A small self-supervised image encoder, trained from scratch.
Data: trained on small renderings of single solids in any pose, 10.0 epochs.
Rows from block 7 of a small self-supervised image encoder, named by matrix and row number. Each number is 128 + 24 x the weight over its row's rms, rounded and kept within 0 to 255. All counts start at 0. Numbers have three digits each. After the name is the row's rms in percent of the matrix's.
After each channel's rows are labels from the 100 images, of 14848, where the channel reaches its highest value: "strongest on" is what is common among them. Only what is clearly more common there than usual is listed. The data: small renderings of single solids in any pose. In brackets: how many of the 100, against the usual share in percent.
# pw: pointwise conv (model.blocks.7.pw.weight, 192x192x1x1), inputs 96-191

pw.91 097:128130126146137117098139150099140142149126123100125089163148113131102142100148121109132078124106144136155185143120115142145113139118126106159098113173107160112122146141102148135118155111193115152154118192120120129142145128148185132102122138158086123131119126117111113121078183094092164124
strongest on: green (37 vs 8.3)

pw.140 107:124166157113132114087107087099140106132156128138120153128127138119108124115149121124151143117110108155099114096124171123129125113114129154148132105141168135128112147165114122133144102129156187120127138111126095129097145119095101131130139083101078143126137179184158112155104103100097103112
strongest on: sphere (34 vs 4.2)

pw.188 110:124139139146147149112170024119136119137168108132109172142128113150119093149105134117181132147125127130116147112133150100182128082122097114131115137126171116096155105143096163113131120124113152073129135130165146091084104121131142156106135123142152120104140132142093128112103122168064126142
strongest on: black (29 vs 8.6)

pw.165 107:174077140204100156116130124108139081142115156104123142118118093117087104128140092129113090137125115186164144162117164112138142127112124116106131112092136120083080145119113154131125137125096132109095135131122167127153107133117192129127113117123109150096181143146136165106118100110139140171
strongest on: light from: behind the camera (53 vs 24.9)

pw.119 100:139137166119140088148112113111129106136105134121138141119188067108096154077160133157116112124103157129140119145108099133099127130130151120152136097128164136123141106139160156106074114176146133150125101145123074144144113099139165131114087122105090116131155158098122151143129101148100145157
strongest on: black (28 vs 8.6)

pw.15 092:145149174159141115142122112103163111206188164115139106174073125125121135086118096100153113138122107124146114161136168150116108117111141140166082139146100165105126147126097120095086163082134088082132106143138117099130123124123146154105119110103146179144136098147107176108148093130146094109
strongest on: white (29 vs 8.3)

pw.111 116:151128163109103096142134111090139105112109130124130131119118111128113125139089104134111116105135153133118132186131113173140100107107127169116082134111103130114129138129084098142159166109113185119155104154117144105124095083101160171127090111138117145153142094134114116126096102146133087112
strongest on: jack (41 vs 4.2)

pw.159 089:118131151115111147127118130152172128118079166160147138113123114109126136124145118162090152108142130147134131135129115101144150117147137158106135085128158108140102111142134129137136117102156160104138124146129130140133182113161158111141067092159159127116213191105134113155167153120108105167
strongest on: plain (98 vs 59.9); matte (63 vs 32.9)

pw.75 114:095079153128090164143106111103120160120138102105132103149123147141128162108157130126175149116107122129113155127125102113122126132146113126098127138128136113126099156083118108164152149105146142108144125165097131132132144127116126199116137135141124109135145093077103140115160094095163105123
strongest on: spring (33 vs 4.3)

pw.48 106:153119121106132113137110145134131120156123126164142120140132113126108151124142140124115185145102139135141104149118108128100136104151131055131135094124120131140142153158115122127151125143066165104160106143121115126138149088135133138114157076148152118166138094119090135157170154089124115161
strongest on: jack (30 vs 4.2); checkered (29 vs 10.1)

pw.177 106:110129134142143142135159152059141125119095125111138065185111109107123132112137087085139103144105149151126127134103138117137121095138118115144103104132093121117097138112114129144121139141105133111138091120109159127141147092144125157149119087181170149146150054122106167126123147125121130115
strongest on: torus (25 vs 4.1); spring (25 vs 4.3)

pw.38 100:168143122160112130091160101140155131123211097143148105146133090126102099109110155092138154100128125113086122126120141072141136144127148074122131133126139123121144154167143153146110143108079165125128122118114108120109130152121122123137152132109128117148130147134206131097103162078113141137
strongest on: light from: behind the camera (56 vs 24.9); sphere (42 vs 4.2)

pw.24 102:125130125160126146131110120100162121145062140108135093131140145123070134096103122111150116106104122118066148115125135158147121148143119134086137100113140152136093099143115128126113181146151088141107133130150095154150139177165120142110111121140134105105087155182102166114147111140132128121
strongest on: plain (95 vs 59.9); white (46 vs 8.3)

pw.77 090:117117131136096093134154066093145146089105121131153104130111105131115134106114126153138146127104140110116120117127152113102103123094120128100144123091107146180100155126109100104114142079134129111125105156056118110138119109132143146125183144132137108091176124127107105138145143119103132149
strongest on: yellow (59 vs 8.2); orange (37 vs 8.3)

pw.7 116:145135131146135133156155102130087143124135128104154135065150158128136085144110136110188127089153136104093129125120115145106107123120139137144139108116150114103107123148119117134118132113145088091143117145116124111189121140136138150128151116111135134123135107225118137115150128129140116097
strongest on: white (25 vs 8.3)

pw.72 095:071127158142147094164146104130126146140127095137119115113100108114150150108055130141104146096138120141117110152140130182143112141145137168139134161122124131134112105147107161127141136108115135087111112132135105128121124114154093118097125146112143156143132142111117126121167095166110112147
strongest on: white (43 vs 8.3)

pw.163 102:149142088167113139113122166120044146160122078111138079104165163080104141159117087115079138093112134106149098165147117125130131092123130101096102094126097126106137126103077131131110129124138073112136121140062080150106143136097144115115114103153168099137135121146124113104120071128141100124
strongest on: white (31 vs 8.3)

pw.146 106:105147149139144103109118127098157142101134132105112145088172120083104088105122088119132105151110113126142126133112133112106110144139142109087098166105110091105112175102088150126128161135174141118143094117055128143149099087124134164152099142123155111135133050117134115098062105128129121125
strongest on: plain (92 vs 59.9)

pw.129 104:136149144159142111142135119145133144128118114151156104131125103155079125098206129117112137131133106145142099147108088158134131145122100107127116118142152151117111115152130160140146131106091125098193153110095160104115144119126138105127152106107116092134122159161160166147162068116126147129
strongest on: striped (45 vs 10.2)

pw.148 102:122160130124154136151165131141140105159129159134176121160124129119149121109098139132144145123148107126115131160137139142124165139160139164110103074141124115114160080116089112149150129120162136152119127129125160151118176120118167132114096129091157133162203124119126194143175171128139150142
strongest on: purple (29 vs 8)

pw.115 096:120147162135154126120102132134120128123109112103135139164183128113144100139180111131108089093122099112142076119097128118146112139156132093129161155132138154136124112103116147135116138136117163119137124109143110129151099084096127137137089153091150102141132161074155189153101104124122112085
strongest on: yellow (27 vs 8.2)

pw.118 098:149173139136109112157115133119154139133083107141124097160158081106108137099086144168102111152092142146151127129140146119140137118150094133140141115141078098129125164098162099127127156119111137126159099128134105138172123102128161133111158080125177137162144152133114117142135147175139122127
strongest on: metallic (69 vs 33.8); sphere (25 vs 4.2)

pw.23 097:125117191132107140151158100141136175147114114130141108115149122116146126088191122128091131105125175121092135103100111130114121132116128143126107159133169118151128112158119149126097086099119155126109117154082159151125075089128143091131094140119156233098090106091118132137120112114092168138
strongest on: metallic (69 vs 33.8)

pw.14 099:136074156144154130116113103150116097141175147184127119151127126127116092092147147149097164165137091156152149145106159138126111143127156160132164175146135139154139160150148147083119107103149135131135135122124111092153142143116104108137120148134109160168147140226159131146168114131151084140
strongest on: sphere (33 vs 4.2)

pw.56 088:155126134139152127108087073112132166110085111152137101097104068116098107108124121146136123183120170130144136153152129127145128098113086114131119104132086142178138152139134142101112103132120102151148103165145138135122153114144125139067122131120129053138119116174094153134128087115140129141
strongest on: striped (32 vs 10.2); yellow (30 vs 8.2)

pw.47 091:149119115170123098050134144137128156147116137114227102113127119143108157137131115141121115120135149115119135151061145143130170139103151115148123113099118086105118112123122120114089144106073134077133120148145121107190146111113134123113145117146160141127141125134126122136117127126087094119
strongest on: purple (63 vs 8); pink (25 vs 8.4)

pw.184 100:136127079165130140148122129092133122125116068138123099123132104103092125111111129105131073126150127184100176159141177135108108117134084106138107086125081134129129108140103125094123116115093132142162113136124118103150125148154120134097116136105126090126148113135150162126139103119116202099
strongest on: red (50 vs 8.8)

pw.101 101:103113147204129141117119087129114125117152151114133146171117160135101100120131159116147109086099126141094148122126128132124125124119140096137108128151163134139126149143139155127151121138102208118141143113109109084114136116127129132128097190132110081134135113141126146134146136106109129154
strongest on: yellow (26 vs 8.2)

pw.65 113:147122113177135127123156127126106192131108109131109171139114053080169109144096127151122153126089127168136131142126089127134146144148133075118117103115121099122130177130155139168102169114087166136125118107116126127162113127129126139113183140136163140109126140111116157117131109136151123111
strongest on: torus (30 vs 4.1); chain link (25 vs 4.3)

pw.55 103:100121128144102118128133169124108125081145091119126139102142132146136092114127136143117227105186150123127129120143047089139103146150188122105138157131117135120134123114156153125154123118166158149109133110102125130135149115108098124141137137095147075135142135189148110118125129120127125139
strongest on: black (26 vs 8.6)

pw.85 098:123122133126131124120100135118135162153112090125114140124158094133114126109132144093127111109116103109110158143090133090128137083098137139138123171154114122152116160109121108192136112147081126143097163134120114108129150131135121113126113109152156141144141149115199147150128148083096139096
strongest on: torus (25 vs 4.1)

pw.116 100:089129098143120144138150146090143150102100114136134151128122111087114135124151143093122120103118129103162084158119159172150108102127126076168127111127106116121123104113114137124151123153161136123139110168061098140124153137111139126118111106105184132192094099173125129090127114112143123134
strongest on: checkered (32 vs 10.1)

pw.105 095:157152112147135128156175099104112137096098140146111119082114116124133115126083124118122098155127137157109126126134094133122143087112135141124098093119113105140099115135077128090067113110154132163120138109099133138121154123133095119113161112171137151168147125104126118112129170095126131114
strongest on: black (25 vs 8.6); red (25 vs 8.8)

pw.185 098:126138104095123148144125098119133129117129059135124108084148122123086123139134152123096112091119147123139148071118117145105133115168108140149108163150117071179115143133127098125147153144117127099118108125130132121113138128123133094172171115130155141122135136128118180130106140124123092161
strongest on: striped (31 vs 10.2)

pw.87 107:102120159128148112122128110141152138149134129123116086092170124138072109110148120150112101118125143106112138194151111092141131115104114134126176133131120111138096177098095120095136158130121141119112116142132129134157128123102137130093126101109161160178133064125110121108090127152095111125
strongest on: red (25 vs 8.8)

pw.25 091:124128114159162079123152138087126155115141123089124086156115121134083110109105149131083135116125129087114101136126091115137100075116143151146116135130118152147172146128096147125164151094108136149129110149129100158125081172118154152142165132135159113187144114138145139098129117117089100138
strongest on: yellow (30 vs 8.2)

pw.31 092:106149104158159141148116109178130095138090136107143106122141121112151176138167105137139117136152116146120131141118141116133085108136108095082117091150147127137135125058134127128155103133138089136115127155110147136174113086089160137119091092119094112095145119132098090154123101142108095146
strongest on: green (27 vs 8.3)

pw.139 102:114073079149119144095118097116106148174138142147102156135139115134084128146149114130152116137116130134124110148114137110126092170132129125130138133099134132142098143103134082146113146149123073097102123110135119161110126138145118110113095138141103143108081107065141120113097153138118109117
strongest on: red (27 vs 8.8)

pw.164 092:126190133115167137125165170138142157133130147168122115158131172139095135104140141124153129088126135130136095131128128126121097066126152123087116134146115128152139113146150158122096112145184120135135121152110120161169126161153132070151095126091135158110167128141140102125176100085156102153
strongest on: sphere (28 vs 4.2)

pw.9 107:133143092167131118136100124154125151120123217125129133090108112109122114124167126104117127124159091131122144140115137127150096116128093077128141139125188097150126098136120126131121137072145130156142100112146127078153106137084123140136099197109143121120131103141098118099137127125115154111
strongest on: metallic (63 vs 33.8)

pw.169 099:097118160173136090124133103115152139117149090075126082177142113160128115146107107108118115096127112161132161155116142116135137136106132093125108147129119097129120080112132121129119160125122088127052146132147128126110103128130122124144151105188148174131111131123154142112150159153111105122
strongest on: spring (62 vs 4.3)

pw.182 102:146121135124132135099126153112144107091119118102233132107155085157121134126142119134130086129129143131121136131116146096155190125099127130123092115120158098105151134148108119126101139105114131079147127114092106108153134147107080121137124122154155142118146102084131131125209130092114153105
strongest on: purple (57 vs 8); blue (26 vs 8.1)

pw.0 097:126143125182111141139138148146152120161144149099150103142170132132116137108117175178145170107153138127130146074125129093148163133145146124119103144147112116133151126137096149185164141109111126147117134136097139133117139119108165110135139113114142120124157122118092139123181116102109159098
strongest on: metallic (86 vs 33.8); sphere (47 vs 4.2)

pw.34 112:163136113142123123120150121122141152108121143166093145145142132146153094117147084089091138119107099111115137134139123153133104135151086117154142186124140085111153158121102175193110128117087118078134112110124155109140130125169169129212160085164144138138132106107091152164096123112125136143
strongest on: torus (49 vs 4.1); chain link (25 vs 4.3)

pw.110 108:141122109149155120120160079129150084109149128158113099119136090160117132109129141148137112127122160098128145102148117159144170131160141162116098126156119158147138126172152137105132113142141059151167149128215179109152144103156135136123128135106146121151129109152151121114132146168142130103
strongest on: striped (26 vs 10.2)

pw.2 093:145097151129145101099128167116135118132144109145095113122119105140164126139109097137084150097113150126188136159118078119119141064119134140119142119117099118144107093147152107135168089121108108105126087130153112151178166119115148130113123126112147118130115105229133088145084144127129128132
strongest on: black (29 vs 8.6)

pw.83 094:128149175174123145125114104112112122115137107144133123071123109112121086143124136139131094159113146143069131149141108140109122151129093108147117115111168116122159149124084134118127178119128136143130092171111158127105108150117104123110126156138134138111150146134160143124097101115126137154
strongest on: white (25 vs 8.3)

pw.84 095:146161131135150129154147071122124127169116120130136111113124137095100124109136170163113134102142116119149081103132113132155112109134154117082120132142133113136176163104101144144125146108096153119103120134140130111130129164128166133168091148091186090144148092122120138153159120122097158146
strongest on: metallic (64 vs 33.8)